From a checkpoint of a small multi-label image tagger.
Model: 3.87M parameters, 64-pixel images, norm batchnorm, activation relu, depths [4, 9, 4], widths [96, 192, 384].
Training: muon at rate 0.019, batches of 256.
Data: 122500 training examples, 19.2 epochs.
Rows from block 11, named by matrix and row number. Each number is 200 + 20 x the weight over its row's rms, rounded and kept within 0 to 999. All counts start at 0.
# mid20: scale 3 3x3 conv (model.blocks.11.mid.2.0.weight, 48x48x3x3), inputs 0-7, a 3x3 kernel for each
mid20.0,170,181,202,230,194,200,220,201,227,165,230,228,188,200,172,169,187,182,167,170,194,157,180,157,162,171,144,197,200,186,198,188,183,200,190,194,195,185,181,175,186,214,193,182,188,173,178,181,192,172,177,193,197,165,190,201,178,218,197,178,174,186,175,196,183,183,192,178,195,219,202,219
mid20.1,201,200,195,204,212,225,172,182,203,214,203,181,221,210,192,202,197,198,178,171,185,206,203,204,198,199,201,163,151,163,185,163,184,233,232,224,187,182,238,183,189,209,198,212,217,191,218,187,182,202,175,201,201,204,198,200,178,188,191,216,195,223,256,200,176,225,205,180,209,201,210,209
mid20.2,223,216,187,247,204,201,194,193,187,186,174,201,189,201,210,200,211,213,193,178,203,198,174,191,185,174,181,179,191,205,196,206,223,205,228,209,184,183,203,186,205,198,174,198,184,208,241,217,188,196,189,212,228,225,240,230,216,245,204,242,241,211,226,220,211,217,200,189,199,201,212,185
mid20.3,191,183,167,190,203,198,197,192,184,223,227,178,257,209,157,222,199,201,197,215,210,214,206,224,240,243,242,246,249,230,249,220,195,238,245,245,195,213,187,189,179,212,177,219,234,202,230,216,194,207,184,210,208,208,182,200,211,188,180,204,181,218,197,166,185,186,216,217,222,217,196,225
mid20.4,204,212,212,230,202,219,212,206,176,181,240,242,196,225,200,214,211,189,221,162,203,175,182,203,201,197,210,152,185,234,169,188,214,210,226,243,196,198,179,178,184,197,202,237,218,217,243,255,199,228,215,203,188,203,203,179,191,188,193,202,185,207,202,181,222,218,200,223,208,176,207,212
mid20.5,207,209,211,197,189,208,224,202,219,187,188,167,188,193,199,197,218,204,213,164,161,200,179,187,202,182,206,168,201,206,171,180,202,176,190,189,201,192,232,195,163,170,223,231,173,216,176,168,211,183,178,184,197,197,212,212,192,212,204,174,203,185,179,198,208,173,207,205,213,194,189,197
mid20.6,195,227,196,222,223,196,243,240,194,194,200,204,193,193,179,206,191,161,168,198,207,221,196,195,213,197,203,201,206,198,188,241,222,172,197,227,171,217,203,262,242,206,189,210,201,197,209,189,206,190,182,171,166,197,167,202,190,185,199,186,190,186,186,249,226,219,224,228,216,203,209,200
mid20.7,210,197,195,207,232,184,197,201,197,197,196,214,221,210,191,238,214,159,185,201,178,198,182,194,198,196,186,271,245,223,234,207,206,211,249,209,192,208,154,183,197,187,176,185,209,253,251,226,210,217,230,196,226,192,193,198,190,174,191,200,192,189,194,188,201,196,181,216,203,211,211,203
mid20.8,210,229,208,183,200,211,212,244,217,209,171,217,202,190,200,196,190,190,202,216,175,215,175,185,179,210,212,208,192,191,215,177,180,190,190,210,209,202,204,195,192,190,213,191,222,205,216,220,212,210,208,220,191,199,178,174,178,226,195,203,214,199,214,177,191,208,203,215,216,211,188,177
mid20.9,186,195,196,174,199,203,211,220,186,194,188,200,207,216,187,201,201,188,184,194,229,202,201,251,202,223,227,228,236,210,214,214,229,196,211,215,193,195,184,202,188,181,183,192,188,201,212,185,205,201,191,231,247,213,212,207,212,212,190,225,205,214,233,224,204,203,190,177,189,234,207,214
mid20.10,199,204,180,202,225,179,184,192,182,191,212,167,188,166,188,179,195,198,208,229,235,219,213,226,208,231,205,167,189,243,162,202,226,211,179,167,209,180,197,191,173,177,186,184,177,215,239,241,168,201,231,168,164,234,198,209,198,175,215,246,206,202,196,167,174,199,196,187,207,204,215,214
mid20.11,205,209,187,172,172,201,174,192,209,176,187,203,178,188,181,175,198,243,191,188,181,168,193,205,172,203,200,177,176,198,169,180,189,182,173,203,199,203,215,214,200,198,239,182,224,186,162,174,214,196,178,177,182,193,172,185,223,198,207,243,157,183,181,194,180,210,209,186,201,210,170,182
mid20.12,166,224,227,197,211,225,190,196,205,191,199,195,180,199,203,184,181,193,202,204,195,213,184,209,216,195,196,200,185,184,205,192,201,208,188,190,198,217,255,184,233,268,180,209,181,214,212,159,203,211,185,217,200,198,205,212,185,218,194,203,211,194,223,204,200,198,196,178,183,176,186,178
mid20.13,227,210,188,207,208,159,209,163,162,228,198,176,197,179,154,185,202,221,205,209,211,194,213,190,199,197,192,180,199,200,192,206,205,192,214,195,194,193,172,190,190,165,184,191,207,195,187,204,183,184,185,209,225,197,202,191,196,204,195,186,208,213,184,198,172,193,200,198,212,149,183,216
mid20.14,219,205,203,220,197,168,204,205,225,166,197,191,173,189,201,179,175,174,212,221,210,221,217,246,229,232,239,162,178,199,216,216,221,201,189,193,170,180,191,176,205,209,194,212,215,198,208,183,188,199,225,216,229,206,216,225,223,218,261,223,209,213,201,204,221,216,179,197,200,194,216,199
mid20.15,198,203,188,178,178,196,201,193,206,239,212,214,224,200,206,209,173,188,225,204,173,181,189,227,204,232,221,187,224,234,187,220,231,184,212,213,175,202,224,227,221,212,227,219,190,182,212,187,219,202,210,219,198,194,246,225,213,228,201,181,203,208,214,214,192,200,217,207,200,206,196,200
mid20.16,174,179,225,221,203,203,205,212,195,189,205,188,200,209,203,204,183,201,200,202,210,192,198,197,205,184,231,206,220,204,210,219,197,199,207,219,195,191,167,224,202,177,257,248,191,215,214,189,200,211,193,201,208,177,177,209,233,214,182,201,197,199,185,192,212,178,187,184,185,205,200,174
mid20.17,214,182,183,171,178,206,178,200,217,146,185,221,181,189,191,180,219,193,189,199,188,192,218,189,234,192,201,209,186,214,225,198,219,218,184,183,170,244,252,212,238,224,241,256,196,184,185,181,183,193,179,215,204,180,202,208,194,203,205,188,203,201,197,183,203,191,181,183,165,181,172,185
mid20.18,204,224,203,210,204,204,207,209,197,252,211,199,250,204,206,171,194,175,206,193,201,194,205,212,209,206,208,173,194,219,195,200,234,183,243,189,221,186,193,216,207,206,202,209,202,142,185,180,215,216,242,205,224,252,165,173,183,213,243,229,200,223,219,216,204,200,196,195,200,174,186,185
mid20.19,165,191,192,193,189,187,183,185,191,206,214,191,232,242,229,190,195,219,209,220,169,197,195,214,210,222,196,127,176,205,182,177,211,189,234,248,195,203,195,203,187,173,181,187,182,209,206,191,164,196,205,206,196,212,191,215,196,205,224,212,205,236,210,184,177,175,194,192,181,198,211,182
mid20.20,183,178,198,189,207,212,188,251,218,186,171,173,195,173,162,199,179,147,180,185,206,225,226,222,219,236,208,165,199,206,192,187,192,147,189,186,181,229,249,188,223,210,168,152,182,204,197,183,194,189,169,191,182,168,205,196,196,213,224,194,198,179,182,180,215,199,175,183,218,210,180,186
mid20.21,196,203,206,190,185,207,192,186,198,181,192,200,182,209,170,196,215,224,196,193,189,209,186,201,190,178,226,248,220,223,171,156,183,179,168,163,176,177,193,215,179,162,239,220,204,247,263,215,263,238,229,182,171,202,216,217,196,203,195,225,174,187,216,228,235,187,235,228,192,217,228,211
mid20.22,183,197,228,188,204,222,177,180,212,213,193,186,235,196,192,233,215,184,172,158,210,215,189,189,193,186,187,264,221,199,237,200,202,203,231,211,223,206,226,178,220,226,168,173,200,179,142,158,236,208,179,243,234,189,172,161,226,198,187,183,216,202,194,187,199,192,177,188,206,200,197,213
mid20.23,189,190,200,190,184,188,206,191,202,228,257,205,230,198,196,203,191,183,213,206,211,204,192,184,190,188,216,133,145,199,151,167,242,141,202,259,226,200,159,189,180,208,199,197,201,154,160,172,178,195,222,214,215,224,209,192,203,175,190,215,199,214,205,202,194,188,194,199,192,189,199,197
mid20.24,192,149,169,177,210,207,207,214,171,187,172,205,207,182,211,216,203,212,176,163,190,175,170,194,188,188,217,209,204,202,195,187,199,223,204,216,210,232,198,195,186,206,193,210,220,209,228,201,205,219,219,200,201,220,216,198,207,213,193,212,198,196,210,193,208,213,211,196,201,202,181,195
mid20.25,200,189,174,220,210,181,207,207,197,171,172,206,184,221,211,203,230,197,198,194,200,197,201,201,211,223,209,207,185,182,209,181,195,206,178,185,232,190,140,222,192,193,263,252,226,225,203,214,221,190,202,194,186,181,232,204,176,203,203,194,189,200,220,229,207,180,194,199,194,185,201,187
mid20.26,189,232,212,175,200,194,173,195,182,168,177,178,175,197,184,186,192,217,211,190,156,169,211,179,179,185,190,187,196,203,207,211,190,175,185,179,148,192,196,189,244,215,181,206,213,198,183,150,185,183,154,207,192,185,206,222,225,164,188,187,166,170,179,186,212,196,161,187,152,185,200,184
mid20.27,199,173,188,178,183,203,205,204,224,167,185,186,167,176,182,179,179,183,205,209,207,194,190,192,202,199,192,162,169,179,175,187,208,236,211,184,178,184,185,214,199,207,196,213,186,216,215,189,209,205,200,187,188,230,217,176,162,203,182,182,197,147,194,246,207,186,203,177,160,196,189,156
mid20.28,172,186,167,186,198,203,197,212,208,211,194,194,154,171,191,153,136,166,189,223,190,200,194,175,226,206,188,178,222,208,210,229,192,180,157,138,205,205,179,197,203,191,169,224,211,207,191,181,193,191,208,201,180,209,195,198,198,227,212,220,257,216,190,197,200,210,201,201,202,190,203,196
mid20.29,198,177,208,188,177,212,216,220,246,199,238,224,204,182,217,184,189,183,179,161,174,183,171,167,171,154,200,218,231,216,194,211,223,223,224,211,179,175,185,183,189,199,221,204,176,204,227,182,242,237,216,205,238,209,183,186,181,172,188,180,164,170,178,199,242,216,192,200,215,183,217,213
mid20.30,189,190,207,213,206,211,195,205,202,180,186,202,181,196,205,202,199,195,234,220,206,230,209,193,219,206,168,192,183,201,200,223,212,201,173,190,200,215,215,189,216,192,242,214,197,174,158,179,209,203,191,214,210,198,200,215,244,235,221,229,237,249,223,227,197,184,186,184,173,210,192,178
mid20.31,178,158,168,191,181,178,196,181,172,218,222,222,225,199,187,222,231,211,224,209,196,190,195,204,185,210,218,178,196,212,195,191,173,248,241,221,199,207,199,215,203,210,225,220,224,179,170,173,173,183,187,147,172,163,220,184,184,207,181,194,212,194,183,187,220,249,207,201,225,204,208,222
mid20.32,166,182,186,178,191,205,194,207,206,171,188,204,215,237,215,204,189,213,186,199,238,203,206,224,182,200,196,190,171,169,223,210,204,218,182,180,185,184,207,199,186,199,211,189,214,227,197,193,218,196,206,193,187,207,199,193,211,204,215,232,190,195,193,208,205,221,214,179,187,210,174,194
mid20.33,210,203,197,215,198,208,219,210,190,216,189,155,201,193,168,167,178,222,195,192,192,201,207,213,217,193,216,242,244,199,224,197,193,195,190,234,191,206,206,206,197,187,223,195,258,204,188,191,226,214,218,220,207,166,200,174,199,208,204,189,181,215,227,231,214,179,195,209,187,203,209,208
mid20.34,198,186,193,193,215,216,198,197,199,208,198,218,197,201,201,190,204,217,197,215,217,218,210,206,223,192,203,192,220,188,165,193,174,210,212,193,177,226,230,229,190,204,186,218,214,227,183,188,202,197,203,173,195,195,208,230,254,213,206,202,217,177,154,201,198,199,203,192,170,177,196,196
mid20.35,205,198,215,206,193,200,206,183,175,202,188,209,187,187,206,199,189,196,227,207,186,236,198,185,216,191,190,184,198,194,198,205,216,192,195,202,236,217,176,221,239,220,202,210,184,208,204,230,175,190,191,208,206,207,210,188,184,204,178,180,180,205,191,164,175,171,175,214,224,171,190,178
mid20.36,218,217,195,202,180,202,198,184,208,196,195,191,229,200,198,224,213,185,207,164,184,195,216,200,196,217,214,193,199,213,194,175,172,218,206,175,192,171,219,197,189,182,190,210,166,189,198,164,165,208,184,169,208,186,182,185,204,171,197,211,199,228,201,223,196,214,218,205,192,196,196,189
mid20.37,193,176,201,181,196,208,201,208,213,209,213,185,213,181,181,198,202,222,192,202,205,177,191,222,210,230,215,170,194,217,200,224,224,199,232,229,179,225,224,220,220,232,212,240,246,204,223,235,202,191,193,208,234,238,206,191,138,212,210,174,212,227,188,198,202,184,189,202,191,182,200,192
mid20.38,197,189,203,199,189,178,212,215,196,243,237,239,214,240,227,199,202,212,195,229,240,181,200,199,181,179,164,215,226,222,191,229,238,191,237,283,209,206,204,194,184,190,176,166,232,186,182,175,231,259,218,192,230,193,184,203,218,203,193,174,156,160,182,216,218,205,190,198,185,194,183,191
mid20.39,186,203,214,167,196,211,174,193,215,159,192,210,176,195,197,220,198,205,223,205,208,194,218,177,191,217,190,232,205,212,197,193,203,186,187,181,172,178,200,164,185,245,246,234,202,229,242,220,206,205,179,181,180,199,217,217,193,198,196,193,204,180,184,198,204,228,212,211,204,199,179,171
mid20.40,207,197,192,171,224,208,201,208,213,230,211,187,216,198,216,195,199,191,191,210,182,215,215,190,203,180,159,196,207,228,236,183,219,227,235,260,212,232,217,218,196,152,204,189,172,144,196,207,232,206,211,232,205,207,196,191,196,202,190,181,208,195,187,195,202,167,192,179,152,198,214,209
mid20.41,182,184,205,171,187,192,203,208,191,207,187,181,186,207,189,195,182,198,205,200,213,195,179,180,188,210,193,194,232,180,223,200,222,186,230,196,177,192,200,192,192,204,185,197,193,223,214,194,198,232,179,209,208,168,232,222,183,236,199,170,240,206,170,209,199,198,210,201,219,190,200,207
mid20.42,197,197,204,177,190,198,215,176,219,186,180,155,179,233,168,203,212,168,209,209,191,216,201,189,182,186,177,186,181,188,219,215,206,190,186,193,183,145,210,191,221,234,257,204,206,197,199,235,202,198,203,173,187,156,203,196,216,241,225,193,196,197,142,203,201,204,211,209,209,189,193,176
mid20.43,190,198,192,206,233,208,197,188,198,206,187,161,213,240,201,218,250,207,187,207,171,178,224,200,177,182,201,205,226,266,227,195,208,212,243,247,226,224,199,220,202,199,214,187,201,224,219,186,189,233,230,208,217,206,220,223,199,221,212,185,194,211,187,196,200,204,185,174,183,199,188,167
mid20.44,199,196,208,206,169,178,193,177,190,229,222,197,196,196,206,169,178,183,209,198,181,222,208,213,212,213,196,233,259,266,238,230,248,205,237,241,195,196,217,187,191,207,200,202,199,213,230,175,206,168,205,251,213,219,176,150,164,173,180,159,221,196,183,165,195,163,182,171,171,179,185,199
mid20.45,219,206,211,224,226,215,224,244,207,223,208,173,218,234,193,215,192,198,213,200,221,208,206,187,249,217,199,205,219,218,195,212,204,171,186,189,218,204,183,209,211,225,212,217,217,190,173,165,178,174,176,194,166,153,202,186,182,215,196,204,181,195,183,229,198,184,219,194,173,180,182,197
mid20.46,213,204,212,219,224,223,200,206,209,198,209,199,210,216,205,202,180,208,189,206,186,187,191,160,213,219,180,181,159,135,215,205,174,239,238,208,200,208,181,203,205,206,187,212,224,178,171,169,156,180,196,211,186,191,202,226,213,160,174,179,200,197,192,188,219,214,180,198,205,163,189,175
mid20.47,202,185,202,210,191,192,210,213,188,219,242,251,179,198,203,190,207,193,184,189,181,199,190,187,230,194,183,175,232,244,181,166,246,205,161,201,186,213,206,211,208,219,207,205,166,215,245,241,201,234,247,165,207,231,210,200,213,228,174,203,228,186,200,196,207,212,216,232,222,194,225,210